{
  "image_size": 32,
  "crop_scale_min": 0.8,
  "horizontal_flip": false,
  "color_jitter": 0.2,
  "encoder_qk_norm": true,
  "encoder_inner_norm": false,
  "encoder_moe_every": 2,
  "decoder_width": 320,
  "decoder_activation": "squared_relu",
  "decoder_parallel_block": false,
  "optimizer": "soap",
  "learning_rate": 0.0018,
  "beta1": 0.95,
  "adamw_weight_decay_other_params": 0.05
}
Rows from block 4 of the image encoder, named by matrix and row number. Rows with one number belong to one neuron. Each number is 128 + 24 x the weight over its row's rms, rounded and kept within 0 to 255. All counts start at 0. Numbers have three digits each. After the name is the row's rms in percent of the matrix's.
# fc1: MLP up (encoder.blocks.4.mlp.fc1.weight, 384x96), inputs 0-95
# fc2: MLP down (encoder.blocks.4.mlp.fc2.weight, 96x384, transposed), outputs 0-95
fc1.125 074:158170158122106158093125112115135131122148152139119113100120152128178160136103136146146111157127124112132103094092131130135121115117096187098134144129100147096191137157136130084157113169154140099100149109125149165146119069133105131137160130122112109130130150132069108118119097120164130132
fc1.126 081:173161139121105161142133123145128122131138114103127179149131109143146155134165084155119158052105158100126136148123127161120156160142112098155125114127124160115139131143110123126104115144196108128144145152134115125148117162140145167084068117170163136126129154118099126108110107158126136116
fc1.128 084:120139152118140132131125171128117093125112098160137141068132114122085123108120116116144098137082092147155163091126113121164153091066135103140143127135119084132132137135142129124133137157097115150119139116137130115149134112133093116099099136139052130139157169138103074137127120091170139112
fc1.129 078:105149073128169106092110133120076136105116121144180110114113138133124129109126131137108158149144148126120108115131101130115102153153070156146165099130150164116097181148141154108117116150121130161118112097128145134133099098140100121156119117135135121104125115059103099099165134090096135155
fc1.130 113:111141173131116094149109095113115099162140137144099118126122143164141146147106101108080131109114141145125140158139132119125140116118114108118135117100139146169127143119108126115107147117110130132116182102115117171199140089075144080154109096172086159147149120156089113104114087141132119129
fc1.132 122:137114141138155166088157131115153102133095132143124146094085144133134122161087138111115159136141107173133122146141123153139144156086160168127137116159131122147094115147169090093155153148109109134173102132128107101139132084180123124140157153096151146107115159165127133149129178105129155106
fc1.134 076:146108114137133130147141101135176085147132137149193118154101130114128183106132096146132095127184116143156135116123114160119174132108129144172149152115133198108129115091151125088144157133123128099126122116150118112148138141136108106114149110120098136088111143125102118129088143126163097086
fc1.135 109:097172118132132154104187128159133107149161124134153131097138121084128095125154126144159092116167112146103126113136149121112105115120103141131127153128100113092165158161137139137151105104156095103170126135107095100094134168132092151117150132108097106119092133139155124123169191155112113127
fc1.136 076:149114143135145125135096143120179148121116101119085145107129102155137107140121093153138135095120107135122124145081103141173142168147187104115125154147112123123124124092147155176124129156104142125144129134099141196174130124105142066150122137164129151079138109144122144136107157121116109154
fc1.137 078:092096161104119156144110139123133137143135118157131135125123139161134095115068145147148140134135150143163122146159139148137118121132115118164094103121148136167066126121096116124159107135124108144143140153086138116152122087070122121136159117092104107107148101177127093126094082166101154159
fc1.138 083:176056123131152155147139159138174135109129141149132134141092131131116105155117089109115168125102138138142181145145128191117115156117122147124137120132146120153108122114134116121133114143100145124102144110143080132121162078092132126132094135121095138142151101145088105135073127183141129129
fc1.139 092:092121136120147124115121068152095166100130153151094129122146084142095096134136099142118167165154140106138123149127128110125071128163138164134120111120128121132093094104178139148107174107140138080144130104116136134102106160100170110122137157119146131102157146106126156124150146116078143111
fc1.140 081:119162114139093069127147139151151116105166151132129182085131149131179131122146119140083112151126091147093092119146124130097075142099158108119134143116100109167111136172122121175109082144150117155116120132131117117143124132097132151144111111093105139087161133126125153094121130149096138137
fc1.141 167:129091088108083094136084135119142116112106137112091159140116167135131155115125160156117173102127099167176112115158142130104112092145127130130132136137084143125128148137070070105139080154145113123125125162151148124146148145136140105096129123141128084083094162123126106111138146136135130111
fc1.143 076:134098147115157133135105156133111136139168073113159131137145159140124130129081112133143120139111131136113082165114167128109144142141122107112147158190131117085187153127138093123122177133146090079131091125161131136095136155147131112112120110176156165124134139146147139107158146111098134126
fc1.144 084:092124152117131136098139118175174130131140151124122148136116114096146150076118121139133126122113096115129133093109082109168105101150118145135104129166096114148115105144169148168117133125192122119123161150127111136085143159109128146116119153105103146098139151124178153083157135100127183131
fc1.145 086:090117139119108107080157131165145097126146118098117141144091124111128161141184148135139141126151107136145120105105092120130114104137188130153158123131135179109159113143152183133141133131144082111139087083097158112136137147147129118098129138099111114120144154145142110126170165104136130076
fc1.146 083:140147120154133115131096144113148113089130117134141112111134100144097092143140140128152105119144139104130126110126106132168091099154144157151127128166124108158186096139135152108116106164129154151158133102160136093107092172110113121119149095084133127190124124114114130112092189097153090102
fc1.147 098:083141197136114109139116127152144129094137127175076151129144194076147119099161138115115084129121124109108132150116173123153138126126160107109129126139087099140179110178137132118136111135107110135143131125124106151145117109173141141106152155105135092147159127132119139115147116144167133118
fc1.149 126:137126132163072158134148119133076146114116134106130141091140114118157111087137118110143151115139120131141102143115129124140137166131147108169102138156132111124090149067142100110142160104118127141146111135104093076131140111168146128169181131146116120094130129091144143087114082118072133113
fc1.150 080:138159144133125156134135173095163126100121166121117107159135136129125132127151120130081110111123087156094160085119123127131111096079126145150158164142101144147093121134107131162154143103094122090062119158108118124155125156110133067123094138084094145148131124135138125130094144097113125127
fc1.151 111:115099104117145044144136106103142076117105120123134124104172136099130135155128148103117150145109124089111124120127128149103171096098151122137120135114104105110108135174148118107124106142172110160152117158121192162148125101118127158084129128117120115136155090088129125101144148150125150137
fc1.153 107:094110102140147134123129124088089116122101157139081122153156141091136132178138106123141090115075185149130156094135138127108143108140130126154101131123105122154164089147125100125151103079145172116139104095122131123105133134147136120183129181161125167122116173124112126121132131158132139118
fc1.154 091:133089143115104119137104104114144087149091124119123128141154146123173129107157138145096148167087082103116130153149124096102142152126150186130115162137139168103136158110098116127148147114116145126135097136145158069147107145116111142137097137157143163110118096150072121083147115106101124129
fc1.158 082:148170136143126125117137097146163125130092139120114088149125107109124147141129139111120148110096091147118128156147139147129117138164101150153139124117179148128175125094144087092149151143169138156100126135144139102167133138144061128177108157127128124097118130122154074166163110123094161112
fc1.159 090:123146078157145092102114110134118085117117112094121093118158122084122124183115141120118142131157095121160113131171138115136122150149136118092136130138109116116116118133159142071162082090119139152148102133092118147139116116093119150136128139110133116130146121093160117103145120087050158133
fc1.160 126:131107094130189112062123164105144118175124113152134103150124119158104120128128112143127130111154108127125130113124136154115117121085074115145133104131101077130113171086142100132130176098160107116143138110137117167159156124106118115133097108129136153157162172129161128157127114147097097122
fc1.161 089:125148091129144153085089107124133111128158153139172159076087114123115104116158108144119072162086133120123130129152106118154154122148100132140167077130180090119130132151190149109113139131111150136090142141170133116137131102128158132128156139131109120131087141122152123125137155109153154142
fc1.162 083:168087137083104130151126130144124132137148159130108101096160146110120129141140112126128121114134162160132159094128128134136174141149131111126120178121152181124118139094114128093126146091158130122153118129106167098160080176148118125134160096095091099168110153072114138128121105114093114119
fc1.163 086:069155128139090066099134093100111116102131088122130105096144164079150084172095138135123149186120152150151109127119154164120099116131179118107138124136098112118115137142166149127107154121153134109128127128111123167117154129100137123123131145153127186113122111156127140133125142095126137114
fc1.166 112:111074115183123114168131137127129140091117128147113152114142147130145145084147069130099176114124122123091156127134129187122143174116108131144114098125126081127167113118109131111097103111150104161093122111125138158135120120101119121145168163111114149113128109141152133170100138097108138085
fc1.167 085:114110134140105156128132162102151068134099134124140141126134114158115155125113183121137153101141104163117132103099137121101137139091131166154164107163137129176160148150121140181166160123121075091144112145106159120148122121172117127164146102127161138148108146103117138156115173144119143112
fc2.125 075:130133120094065128120137159109131115130124153110156140100128140116080105106132100118125095130137140127151139171164104149116120138167152110124119140140115134134109127103136176141134146112099181157095111142163179096154105102138131131136109137175126168099142095126149130104165100131076169154
fc2.126 079:133104152120132131101097134119062093152137146166129082091082092084076113126093128157134166169159140106122147128145106113147110122146123148125129139099144132107118124114185132147125126152105102150133079118117153092111120148135111108153135099126123138073121115116135095167124116119147120151
fc2.128 097:114124142137088134142129104114153111133151111093094122155126129094104126158138132118152113167114168122131105146132129128136160144154087092116119161109164137157156123127108174099118104108135172101115097122147117169115092097075155144141123127103166164104080128127137133105101114176115122178
fc2.129 085:156114159115083139119125118138142126159101145142102104168146157089099107159150104109125136143127122099150108131113092113125157102116142092101088103123141093086147122111111112116087164149131107103142150161099077106130165148116101095102139128085127100135144131138163154141129110180152159113
fc2.130 100:145121136157164106131105129151125098099133122118162144147145118138130131100149108115163137122144092168157138087156144156144134120133139165078114112166159102116096138110151091097103108129144102145107089120079084149132140141130101106106143114072104122137145140096104128080111139155099092098
fc2.132 138:132146143095153128134125128152119119107159147132110124059112091122141134106152127118145139127135096122115140137134131148131110189162127180114096136127136146144110108130129128134195160162105143117140096094178117141095125064133122107155093109114128131104123123136142143136108156109129200111
fc2.134 084:163089107112136121154130132147090140123157117131105136125136147125099110136154159154165162134112156147110118172149168182138115112118126121086103093113146104106075140114156125168126157149177128138152092078116146119128102158175137155131093161119174143144161108120125136115127106127117128138
fc2.135 108:141081137154127136084109125106186149090151121110118137100109137161123126110162122109118126135088113104124117131168114075139145104129100129111134150090149112121102123128092163123147154110122104125099163130100151148144115148141168145151084153195137141131159111097148104118102140098171127135
fc2.136 081:138150159142119124150145109115148143107140176126157147179129137133121139079094140150119110109118152142118113114166095106092106126100097102150126089124166147131151117138134105086144149109136116120126165119144127078091120150153175160090138144095121130175125137136130152173139151076145124165
fc2.137 084:120180110143161079166135073172121156107158115111105112123136132128126137141168114165119117118122126138127144104101142156105172117104156110127122132128104143099103092123129134156100145140094102077154091098085112126147126096131105140151154159114087145129168147141115081131122127147115101154
fc2.138 095:091134111121114112107159128127137160090109098115106129107169128131163176095169204138157131149107103154134118083132114131140112159149142139138108124141124135131128098154149146127120075158085108119158085133136144148112117102146117105162138126119102170136109149142154158155129118090172134120
fc2.139 100:138117092150137129144114128109112118102118081090099127183138133091124136149130178147118122148125082116108114096120165159096157128094113132121128131160163151101194151086118156132144139100126094140121106101129140176145134161089123116107123107115125099132082120147174142145097142120119112127
fc2.140 081:175115114099139154134106174088137164135091107094125087111123154148141078144139109114106138115120138132131150125177099117145229138122155138114150105120110113091147103121125135132149103132100143090125154139115164113139112130122117122116118127137189108114105082136131111132132137155114132131
fc2.141 134:146138135110097118123115141139155179131143126122157122141112153084088135119134097120113162117126186107154102129126191072164169114150146142116130107091123139144116150096090130114151134113097132112140129096146163118132120132107110125145089090158128108160159128138100118076114154094130151103
fc2.143 086:116146113157106106138127135128118133115153120126108090138108096126112135121138143125111147148147116131150207122196116141124146091097101133162102143121127119129098117134115198126087148170120105084161149086135117108140113161168124088125106094137130089137113156106123154115101123150116148126
fc2.144 092:103144104132163112152119148165113142093080104114127174156139092132130136164120131152122141139147107157109159117179078124132115080096107117130125125129125163088145144108145121128129152115146139156119096123138122138165115155150125073096158140109156139129118105115085128197088119143140121129
fc2.145 087:178124126148166113126181132141099091096106139133133157102098150150120106155136111109121150162148144130106154138121137125170100125122108151137120115147105101098139177127125108122092127110133134183131116180148098107124134103122087121124169128114107131131145126091108149163115108209122137144
fc2.146 082:156126146090131123181109132154158125148133147125126099125152114131170115113127150165152103143117142132162144139148152147097165153149166085119081153110177169124121118110111140142109128130122147146142081104109132131173152115196105102126125119140135139138088164121103113135180119150135115098
fc2.147 094:141106127083117130132160131155129122114147141129150076078105083110105108149118139127150135114115150189134174132127109164103175115117085095122087111104130123117131135135119114156155101137142150105106083115143130082145131085106091103113123152122150109113148121141140101130110081124087150106
fc2.149 125:121097116143136114099143125067098113129117165138129121114131129160114125145138130134089153107066149112105096168126120166113114120155116147090130125107112136170171082155152104123110125108167134099095158131159177141132109141142143159158118162133135125150141104134105118152119187150123099103
fc2.150 080:126091128116125073092110106152128137173124132149125132167110128125132067169112120127141145107113167136160100098136129146108150171150166070166118111126156162105110105102149124115116111141165122163177125104095125118136112116131134164108189120141155125133115115101122100137110125144147144137
fc2.151 107:087088143110105080142150122171153149105069117146147143137118140096138116108124170127119094147147095153103113102154122120124121147073144110114162115148171111138131156086145136115126128121089133131173105147129086110143122144139145125137154114158100099107152132167158132098118109106126136079
fc2.153 105:128151146138080121137120130134165112140149135142142138099140134126109078107140103131165117132107079188117165112148133082126163131122136157117114106136098158135104161111117143103111140106100137172104093156138095115139112115137093115125149143160138107128189099125151099123152128151125059132
fc2.154 090:111168126160116138111118150132117126136111110113123126107134157109124133124094147124142131131124159149104110076088120128156165140169175102138146127098169154122113145109152141153105102153121137105079126117071097084154101157123125128181170160108096129174080142114128144121129110128153114108
fc2.158 093:118084130104079184092087136127093113104140146099108116144142148096111107121156139117104130137142108162158091159109108116132138153102109140102102127145141094152157125113089118127091115116107139123139117132130164166137127103106172167178130099137142107137101135124117192132127145117137167152
fc2.159 093:143132145142121123142151128144089155165095162191131124112138117085098071088148148122108122139081131106133164118162109114124125138098104102149123104143111112136192146132092155158140107126161111146121074150111088099134114120130129113139148146102104147127128109121128113151081124165152122134
fc2.160 113:119135173116134127198134124153136161161150127161109133107147086119165162176101102122140135123110119113095148107145129094097144108150171132097148132164138134109131103117114149130106118175078111142121103146093139121147133106143087134170126154164098111107142121124082142106149119108111155114
fc2.161 099:125138131135132134108144152125119114112169133118093109135165147104139146132092102136136134149102140109105122142086151130088114170103136057133093097137139150157103099140074077126115123181129105137141155139106112103135159062148093136116124169122128094148129148124134130103117132087147132144
fc2.162 100:086133123132154119137126135161090168137107078111160121161092131141179107085137169142121176131119156119142138158113140155115107141107135116140100091168118149121145068145125106148147139190112104119106113113142103113171116095107127137137069121113154142128145149122122138095126139114138131112
fc2.163 092:161138105141105164164115136132129132131148181144055142155094149091106148169128102160174103127168099138136132132140101114129070107098092094104084144157094118115130129106144133123114115132130110129154144135118102110132125148147137132139166101119135136102126113114158124101140112160161106168
fc2.166 101:131127110136092099123161126102122138127116116102144130053097105095119077147157129138127094165138113116093161140119126117153135150139121103132170126143125132123149162138167159128157188122138139136157121077146131123133130092146117151198091139148158111160168108149140131139144139125142146134
fc2.167 085:156148118152132113149082132124107122171139111170131164132124172106130098118116108148140135108109127102145144098109149122101071143125123137155152167114134116123104137103087122077135130146144124132092118091158070156153125160114147078139151118096104085125143097154120140130112137078131121098